{
  "model": "sound classifier",
  "dataset": "synthesised sound scenes: up to three everyday sounds over a background",
  "train_examples": 26041,
  "gain_aug_db": 10,
  "time_shift_ms": 100,
  "n_mels": 40,
  "hop_length": 160,
  "input": "log_mel",
  "spec_augment": false,
  "win_length": 512,
  "targets": ["number of sounds"],
  "num_classes": 3,
  "arch": "ecapa_tdnn",
  "norm": "batchnorm",
  "activation": "mish",
  "depths": [12],
  "kernel_size": 3,
  "stem": "single",
  "widths": [320],
  "label_smoothing": 0.05,
  "loss": "binary_cross_entropy",
  "init": "torch_default",
  "optimizer": "soap",
  "beta2": 0.999,
  "lr": 0.0018,
  "beta1": 0.95,
  "shampoo_beta": 0.999,
  "eps": 1e-08,
  "precondition_frequency": 25,
  "max_precond_dim": 512,
  "merge_dims": true,
  "one_sided": false,
  "adamw_lr_other_params": 0.0011,
  "grad_clip": 5.0,
  "gradient_centralization": true,
  "steps": 9200,
  "batch_size": 64,
  "epochs": 22.6,
  "lr_schedule": "poly",
  "final_lr_fraction": 0.05,
  "warmup_steps": 270,
  "weight_decay": 0.1,
  "adamw_weight_decay_other_params": 0.05
}
Rows from block 8, named by matrix and row number. Each number is 128 + 32 x the weight over the matrix's rms, rounded and kept within 0 to 255. All counts start at 0. Numbers have three digits each.
# fc1: squeeze-excite reduce (model.blocks.8.se.fc1.weight, 40x320), inputs 0-106
fc1.16:147126110133108116139129144127187150102063120106122152136128159103160136163156111141112153149102112076169160132101121122124126104096153106109130139126182157146137131097122142180149138108076127131149091122138126141091148129126074136122127186107108114113125119131164157136132119062097159134141149116130105129093148133158096
fc1.17:109120110102110118121161146136128165087131138116140160099170130113135128080103133150155112131186152231137115116125113116171075133124152145106152155148145138111154157133157137121111143195094139111100129135101151138129078108117131144111186143123109112083146112109152103128121109151136120131091160154093070135146140059152176
fc1.18:151093126109120141113102150170148110078157116190149067158125135127096145133116138138117108119183061100153137162106094108073134137065108140126138098148127150043106135072111114123106136035093143139121109142113081131140168147092200141155111142179134124148127129129125104121080141099126119114147164135162134143087114137128143
fc1.19:109127074148122162079092163123128128139141152184138129118128099171130139119091074106100195099166112156103102112142125151122158177084102098095118125128090101123143129097160124119113141150169117155113084153155111105113116179119135083171154087125112162204105151129136090159068135157105088136100129122159148072121091088147078
fc1.20:147091128111102136145159120089164143121150123134104147112111136179069105107126120099069115139090094130118104119128102074089116111062090120148195126103111162092073081113135176205097115105102184126140124120121111069105159124114169169131110088144135146126154224178117070139152157127135117135156124189139065103132117087124144
fc1.21:136187178120141107119133168130120169131110154123138112172120137131155091064097065170131081109141159135105152173204148131098170125142160169078214145119151117111152089137093074151128162119171037111129168096154115152123113091131139145192138135193192151099164134101218177079085127146138102148115141114081153107103108123109107
fc1.22:128074140113086095167168103100155137136189141173114124071130117121071142155157138158123126126116106134162128151121083070106119184151177143112101200087114105113076107114118140102146121151104139141103156150120117094138141165164101102110091106102164155114146158177125115103130105147164098126134118131135124067117126106153094
fc1.23:138097157188185159137172103135110119120103145122075103105102107126147100137106109132128159125188137128132135107180136175139164157175152188092122147149152131185164130085191125077148120148152099124191123148137176088150111132119105127141162116111118173110101105108181117161097139146165116132128149089144121144131094148146121
fc1.24:073153136151142134120091161125135125136158131178103130134161083136166164129080143142017140184109154141096092136091179201122108110167122050132137097142165170139191122079155137124121148095176144117159155176174097167144082132108134100141083132107129090205109110144086056142068177074114144136144162130071146116191168143139169
fc1.25:099114154083079111144104153127082159122154095118189147148128127082097095057166200118081160099193121193143149114125146076170144104098150093119158060147034066143163115104132126201157123079113164165136145081165139121121131201101132124150155110128130172152139093122135078084105133125127167113067117096162131109107063120081100
fc1.26:042136076104116118085084180123098109081069218173181107083141069168107135131064128136101099150148082138050112240085137127111180089046106105120089124130117194151157175116071109070144183052160104096127205129090096089161163148130129153135195142156167128077189171160115078127075116155115107157135113166053117160141105129169121
fc1.27:122099160120102132144112176163212070124153160141122140082142137148138095041147088107072097094171192135132115160137075106093144115057119132116169158128109133141099191151103174155100157131107217139173091125114136137133060096194159157095173119158142126067145154159109152142108142159200178101126142128139147081137079109139177
fc1.28:133144146056101167121178100131105134170087122148117100078087135087082188174159157057151146154129061113119124070133097082202141117158185099121123089142099095115193080065123167122129113148182094165054132166080137120105157128104122124120134088147126102120110114105154142169160074131141168155135122110105113104089079108185135
fc1.29:173145099070122130111110167124160133139094139131113188149130128135132152132126129125121119151165135114122165145121095140132112135099101078177091117109153142087157131146067128144087096071093095117095141131163079109151115120146149128118150162167119114140171119158139119112121090113131124139114139155128150111110081092143123
fc1.30:185151105101126104195140127091128157097062118101106120119046140112111142170151176088144108180190114157148135168185120171138103169168117143103080135119117157109173138063065091104114139175176067079108082149115145187080207095128104141145170154107107067196088038164145141101141106107093130099112126105116078086087206166104064
fc1.31:102117099122144166157101126129136142085155155093137147129119136124141152080118105165150111141126079080087172183199106147155163204097129144082099097119128120168136164072115123150143157139138058172155077133169134165100191144098153121142119109102177064111124081163118164082122093164154104173086110108070125076089151206093116
fc1.32:123116107187166124149079161190143144124120077169103093141135112153222146141077060124147104130199128136088140148084171127117050173136059154088115143132139085129144162082119105129075177191086117117142118103161090166166103121098154085128135067102179096161174156123141222107112097115087106126081153115087173102098087105137113
fc1.33:141114130101119128111128120119121128104156108132132118129093146117095111119135150139118120095131120110134126125122129117138132148122136115145132140158086114118113133132103126100130137117126131121121112131099129144130106136128089144136121090112122127132108107129124122103114133108161125136121147115150140146137111146144118
fc1.34:127144139111140156124083171115183116152117108107158151127092148108099148115123103130098112159251110112106171142181140077130114129112101132107133171096124158120126120122114121138125106134105138131155121123094124128102131108145137115119122136115157109066159151144117113098127096149151123107104141186132118149106128100107137
fc1.35:121135173180082106117115185128097088129094103101104128098144129120132065146052096115108118110121125162087132110076119132140072143126131086081120118161126108177102154162142130101097186105222131104060135163188122151150077146154091130107142200192113152123101168110187120152089142102143185098098199162070136119133128132150118
fc1.36:115088184151187164134104140091075152158104109075152151152145152075160094101100189097125110134175120141105130126145155125166109172107146103100125065111140121187207107036178102144197145098154076209105123102139219100094182077112111122114196153119094104149125083150178129138142110117160131128138094164112112100085108142148105
fc1.37:147130129139132177190135143084089187152099137128168168082086126119131140141108170133114160147131097108139163132162134127191186162180185190107086128137110093140122087100162070087147147136184125091166131112180131093112103078138094089165141102148100152130073132189173084169108118160116143115146072079163129055155097103109122
fc1.38:101122093138150106136143152148148091070147173183120180120157047157183118123068149088120119141118171141126080188115114076073124219152098109095098094147102140149218159139158104118114150082132150132161131108115120143138131138080083140107220109180133182099151205196112083196087124121117098167093148138112138105136119073083156